{"text_encoder_layers": 6, "text_encoder_norm": "rmsnorm", "text_encoder_head_dim": 32}
Rows from block 2 of the denoiser of a small text-conditioned image diffusion model, named by matrix and row number. Rows with one number belong to one neuron. Each number is 128 + 32 x the weight over its row's rms, rounded and kept within 0 to 255. All counts start at 0. Numbers have three digits each.
After each neuron's rows are labels from the 100 images, of 14848 (inputs lightly noised), where the neuron reaches its highest value: "peak on" is the class under the peak. Only what is clearly more common there than usual is listed. The data: simulated grey scan slices of phantoms with and without marks. In brackets: how many of the 100, against the usual share in percent.
# fc1: MLP up (model.blocks.2.mlp.fc1.weight, 384x128), inputs 0-127
# fc2: MLP down (model.blocks.2.mlp.fc2.weight, 128x384, transposed), outputs 0-127

fc1.83:070106077147143103086148155099073100113103124105117060114099118126067109186139170130128114106163133073139087115075140166100132100153086144168143162130153119108151107112122068103202119095132137033127128089138121115120125144127133150105094121126136129113157080069083102148101145200072100120159072107121152188131137132102143143132140112100154133136131114087187149100144118031144070147088
fc2.83:141124145138112122068142159097093145110166145101182147115117079094125134183140181098074097136103166148104114167125113202078098096068130107165122167060146109116173124116214114141128115117123144128153147143096135180104126037125131163144103123163127149152171140114120183097118113146122131084175138154137159221118090050150098152164135155140162111120122191156126121124149106101078099094109
peak on: soft tissue (64 vs 17.2); lung or cavity (34 vs 6.4)

fc1.139:130113087099136124124119132107071178110120108154170154110103116154126118167089147131093103093171101137166132115152159111133128151123163115137090050103103125105114134154085114163145126103078085161195090143113094107101204128130064165103182158168097205157138161115097073174161120126152118117114122175150143097115094130113145185116140093221122128185173117140122199070129171146137104168157
fc2.139:192108143131088125095071110075139098125139048100108062119161164109169150081209135082182166160141180084144144122091166132157136117105086159151100111166125115115114168128154193105145134174148138124096163179178142152079047111116119088153090119104105095135135136116157077164123142100149145109165108135107105171167178135114130128095165124080135104078123083099110138123113091091148117128077
peak on: organ (90 vs 16.9)

fc1.15:104162157135114117153061131086151123106145166094141119129110088100124146136117102126050151151110093127142090080118140126057154130049140101135152128136095160126100070100121146123140120078107096135109101114111101108121136150082174119110099102083089106159162125074174106065149161094144161100131104094183108163102062098128104168118108126163074049153057091056125126129137109081165103180129
fc2.15:141116119126148135098163169150147107168144104149138148124127069079108111160196157116202146099125121124094173134137076160177115113139100111103108084118169130125069162102074101086120124151122132107127075099144104163102119089137088135104086153167147179138071128118152113131165078166108171130117131174105175184135174174128150132151143151086233149135176144163164093132141201126163076105094
peak on: organ (83 vs 16.9)

fc1.152:157129203102112110092132100108160112086108102144204110093158113148099105144102162103153130105108157150160166125176115126141124122172126045153082092145099121093111107177133213080119086067116099122165107165102111086131122105105126137219159141213123137099119132092113140123081164101110110056124104175138090120093126119071153105098127097113099115106123182123116174122147143080107098122093
fc2.152:107144114117102137156164150153138136117080143153117133146141142078122126148202079143141143102143143128104043054144177144136107113104147119072116195115121088155125134086105031133185124175104182094096135119175094188116136139124119129140146125102071097092096101146108053185199097119145150166114138115101123120109140159169166085165131147175166121158129118139161073127124130105104162166175
peak on: soft tissue (58 vs 17.2)

fc1.169:072088061109148104124119114138139114091082158078106134142070094106089116173126111091116110087103150091180110145159153121080115114136080043139067118147147151155157111104134177152136115126095146113073125091132096143110090143096121119129107166157095123115145134130134123078140105086123136098180098131087138138108022128130102092160113040099073151180197112125094113141139140093102110158074
fc2.169:147139153152127094082088128152102144139133113107122112163141142079106128131104160082121164065107090112132083131124090158114169141182142163120088141139151136125120142133171122054101151150146169151159110191135069142153136201139119122096100171122130116114166201159163134096115098153073058082154168096119163118045152091147122150095140132188157133173144134130164151095124050184142093103068
peak on: organ (99 vs 16.9)

fc1.270:092125130117124165087123124186143118143121085108145110008127116136109110080126184114190099122100120094033137093181099101156149155151120115188117135136132095136125113128107130169145084171097154112139169123117136118179167064159166103126134125130097082120188121121142081092147136065165192115121125139159119138157147119152115137114109095102112080112107096119109145121207071131096094090072
fc2.270:110171103082137112067147147150087130115108099142072131135123135093154157117145089085159156151164141144138121117142131129145100107113092150094180155119141080060179158117215137047123085158130143121127126125126144096078123146115157111151094067128134066167061105145100065190086149146101059105096139151094163146145142183110109117148113149098129196073134072132091088118120083087127124131134
peak on: bone (50 vs 2.3); soft tissue (48 vs 17.2)

fc1.311:103143100127137156070108147134111062190129121168148139139092127099068157132137155119079151106105155145078118071162149177104147102156099157082078101109084128125118107226133096138166093103137108132119120131116107138136121176069096112174150108141177178113122119149124118043128134172132030171144145138134115145128107161092180092102155103182076186119096098123161141172133140123137123176117
fc2.311:152125128140157130182118102127169172089148121110146096107187145115143096102151098147178113133103078114179070145118110166167167132117166093188157116168156145105101130111139167146099136098103199088121135097101187138141118091184165109081099152117146040121087141102147149186135069053136179078088130152140166138117103120185159150119111117111173115120164121161107072078128121147160104117076
peak on: organ (43 vs 16.9); lung or cavity (29 vs 6.4)

fc1.124:131076123189155149095176181126124088134083094153133065100073162130157087123144137152145126124094174078112147147107164112107167107167129102042153075163123184130152135162119120141117094138112108156139100182116117081187090152121152105139099178160071182109203081149069087122145071115109140102164132143165147117143166138109118108156166081105126142125111058131076162154160150130150114125145
fc2.124:139197145184073102141144079104128143128166144099173106170189078164205165101147160156115109132096146141121124135121139162116077158122156130148148121123126140076087137092115071098160149091129108111145103084164097165144152093120133179133153137099073145136122084163110151138089164121134087144099147166148141112112083057103078131108148152164174079119126130152095110185126136092167239110164
peak on: lung or cavity (71 vs 6.4)

fc1.287:117099128140057128030138091098105109099167083149097100129108136117112111122069098162120089146145130137093142103045108149119160165108113162108083103114144061144144152141159147146156139132145106107104116150145155126117200081091169104143145095165146095082154132108082104149085183128180133114154145104124120113024091101135148099157105139119137078061112127093068149162095080114165127093125
fc2.287:142107113103175121166108142132128132167115110103202122170175147106059138134161113079117198096099155108129097122118137118124175122187108093112096109162131119103151137126131075112113106093122168145116087110129118113152073162133074132107125146053112144161120137183117140111093130155034084116139077165159096142216148152147103126122139196147078163167161126136172073113166181101104102132078
peak on: air (92 vs 57)

fc1.5:134132118151110124114144107122116106210160089088127090150096122043109153166151162135113117144107230097129155147092120135166101135138091107091163072096171107118088134142142187110119122114109070142106110126090120103067114093090065130083109158089072107102090077149139162127158153112093130153174164107146133089080113107080140113131079152148129097134068158058154093094135146153167109105090
fc2.5:134130084126160107128163145137107145139128139100070164110126123157188098131172139138020137106089145133115106105152108165148120066091126128106171050128094151119134113180150114134114134126105153099152080148184202166059194124146200098152126173141195131124136145133116106117131146156119159096124112087073151152139120132141122122144075159190129090116097152109124158110124079173161088198159
peak on: air (92 vs 57)

fc1.190:061152103104098134117056118159134128102090021108138135137078118130097147159148151130125121149059031156082170139107105096122135166106118101124093135120117125158147133087152194134129106120155075135091091138129156111144157144153129099079083102167136120141145143060118106092153125104125106024137100104122126096127128111198150121162113126100106107145054149133093105077096104148082118114127
fc2.190:128118166124178191093154178133108149113177105145144060095129112162148080107121125149091138149138094066094109096107087134150166156151156127128118128113088077093137097062132129116175101119171085120144144138084142147109113112102150079118132099089173078110172078192127095085124034143107107159152168210125133163133179157102121108103179147176146148133141109091153160138130128175095074101107
peak on: soft tissue (100 vs 17.2)

fc1.40:130085112094112115133169134143088142089090119170184114157135085107077100157099079123048135136103112104157125164096107109103149167108133073075139060105134115112147090112137160172113053150114082141135103144076160168112109096151056097132072100103142111088148136083108130115114157145081112169106172109166091044173094132098162139105084150159127094147115144105123134098157144097146088119056
fc2.40:173112124096127149048146115132134095170128183082065121071145187157107134102169120128179133116135092126126133095102154019116131070133142186149151055141188090082138196139122122160098066171090142168146142080085142118106175162103133154096163132132152144150106112119124114158101113144124169076162157115093160145176117122137134084138133111094124166126159073126137150144109154073121113118132
peak on: organ (54 vs 16.9); lung or cavity (46 vs 6.4)

fc1.280:034179130085187084134051156112169089071061122116076148118089183127093107139135157125107096136140115140162088155080119107153120104075130115127115109079075156115093133108147103094168097145081126087120136041128116125157154150124144125136178094093131154109173098151099154059124138123187141109089079151137099129135090070141111075146102122120109083109091134101156118083117113158118142129117
fc2.280:155070144113091094171102075091157136139139214104165092135170100139177118077129073083157114132124149091117169171084141133110121137054123099130104118112167120138136110129058197142080104160134195175124097142091140138097101142135119108146095176126141084169108143142156133096112040153098120130122120067115172102150210110154140134137179125169125135120154112110116135152120178117177161098116
peak on: organ (84 vs 16.9)

fc1.257:148102137075156112084121040141079086118094096163188120162184097114096094182103131131134136115111132150130152131131152123159136139124134099105096126138095114089129134168127161111159167091092129147080095134113178097096113120131105142154113169163167216165150244127073084148093141112109121154117085081185125104129148104098187108118091132149104111169110133156156087150127111169144128050131
fc2.257:178129088124151156103102138144174117077091181107170088108201165095153131111104091099105170105113197145155112093115130130078112153116116136166097088131116145152139109150089103131064084119165156114075178099152070157091083090168100079152111180154100077068123106178119112086128140137114135121112137134125150119144117125130131158158171131195119115073138113158190117095182105093124129167204
peak on: air (100 vs 57)

fc1.167:126106144144128088099101088133136111127104120085083133136130168129076131110071134170142118096143136157127058137097099105083095087154162104101063211109150093176101116176117135109140144123099137129131158118087175094145039193089189118132155179168146084098126158183112137120139104118114094108116060080065107145142096112157114162123086121130127191066125161079104127147106114085098111110143
fc2.167:051074103118140177132119134085132125115186108167158150098087164095141097136179141096146116140153109175074136112158110132169140178111090155066147077103142116073100186103152089159078124221147091157094146119139124167150144083143135150131106076086101082076164112122139116107148108130110118149125131167169095114089122156125154081100117089066148102106108153141148131131085134166169198079130
peak on: soft tissue (76 vs 17.2)

fc1.88:069165143149173065165088112144105070117130147104165158067093113135115164168109162133200123108163112094097100036123104066109161107135132152175047143119108097171102176124148139163150121096118163120114143119070131129094127153100153093126146117097089105147135115103130141145133069098197119129068124118140129165177115163174124131080161099196107099132076177153150154134088152117147135111125
fc2.88:141165103095159170175122123125183144113135091137116093162167112091097105156111154145103115157136161135169077177111151106126142111111087095076196097078117134098157109139082137064087125148129121157141142169173112114106079156079143128155064224167040079096124107102105159108150112175177090150145107156095100094090120104100130089133081147112081133143170134153150138140092167125135142143181
peak on: soft tissue (50 vs 17.2)

fc1.114:081070092088201095134095090102081111070138112123077104100071108116145132145100115082094154152131102066144139102173082143089079154134107083145118104082096110132075143141103111068153124141123081055121080171132094144082123083123078106078067113128085140126095122136118165086097125124119121088117125168088170094089110099172136145145112143112115094081094048098139129082128135117115130122126
fc2.114:094111121169127049157161161150126131094065131132157103158090087088147136105175127121114140100160119134138126138120084121103173080187127110103111070120086099185092115095107155133110105135079108155081183142132130183114133187199150081133149127158159139167135158086095049140099152129095132138086061120105118179094130095131158088171109096162116091137096159137110199181135177117146138114151
peak on: organ (89 vs 16.9)

fc1.271:165085129077155083121185135185115064111099110097131122144157076094089127097145162106102100101131051160075091128105122102176064133149148152089171139158117124118149091111090123138129091126174122096118060085113139131109133123124081114102122078135189146138178135131100159128154117111127097129100162115088142107120048093150145040120132134165101152143086077113176071106123120108140111069076
fc2.271:044138176213140165123125154082102120156099105126115163133162126127096137064116156109091123098149159157196105154111139114047141128164141151087133094121145132157110161132108120131119145096118117109172147151157102110172057104093050091124115142159101124122125170131157118203086141161113122145114111165163167126119165137143109173110114058154080064179124131135087103199169147132144104140162
peak on: lung or cavity (48 vs 6.4); organ (36 vs 16.9)

fc1.38:102139144163202172102146133116114114168138117132158076141150163089145175081163105160108138067153059124102178100133089158143118146141054102026105113197144104108124141146132193154156086115099092114125139113088186141127151100089131143160074095137114128139105168113150095117110138149157107131090164078079117120097101095106147149113165170095106132137096108091198112129113104117188118181105
fc2.38:119164106081106150114135179114147126101160135133127144116085119146101133085088098146087071103091190124131138151135150117066184094107218175238091057171108162111156103148169101132163103107175131111179132124143147148109131167082146132111084180126113143130145150115099163101149136187105177153101075179174122123125150166175133100135129142178101143090122148148125116153112130091090101081129
peak on: air (100 vs 57)

fc1.160:098236102166163090179173088144135076085116178118199084152149180120118150103161101161115117205082137128138087172096126144183139096132139117171108108129082141094105192130147181111141192114130105128135051122111124132103142139158154135115130129190145130153103180173130162131121101117119147114131129141089148074124148153102144115121146135115213110113174097161119123130191111102139162148120
fc2.160:153106074098078147134129174142155157179179114076086123149132143145184142136142133131132130119159094120135121107178088134069183176134156131097115129120172134199137096145121169142174055169100122120086156148136149142104109106073146103181086139099100137111120096129110115155139149124228037167100071032160088138138173126122098101128123132168120135157139122140120106136116135188151111144126
peak on: bone (70 vs 2.3)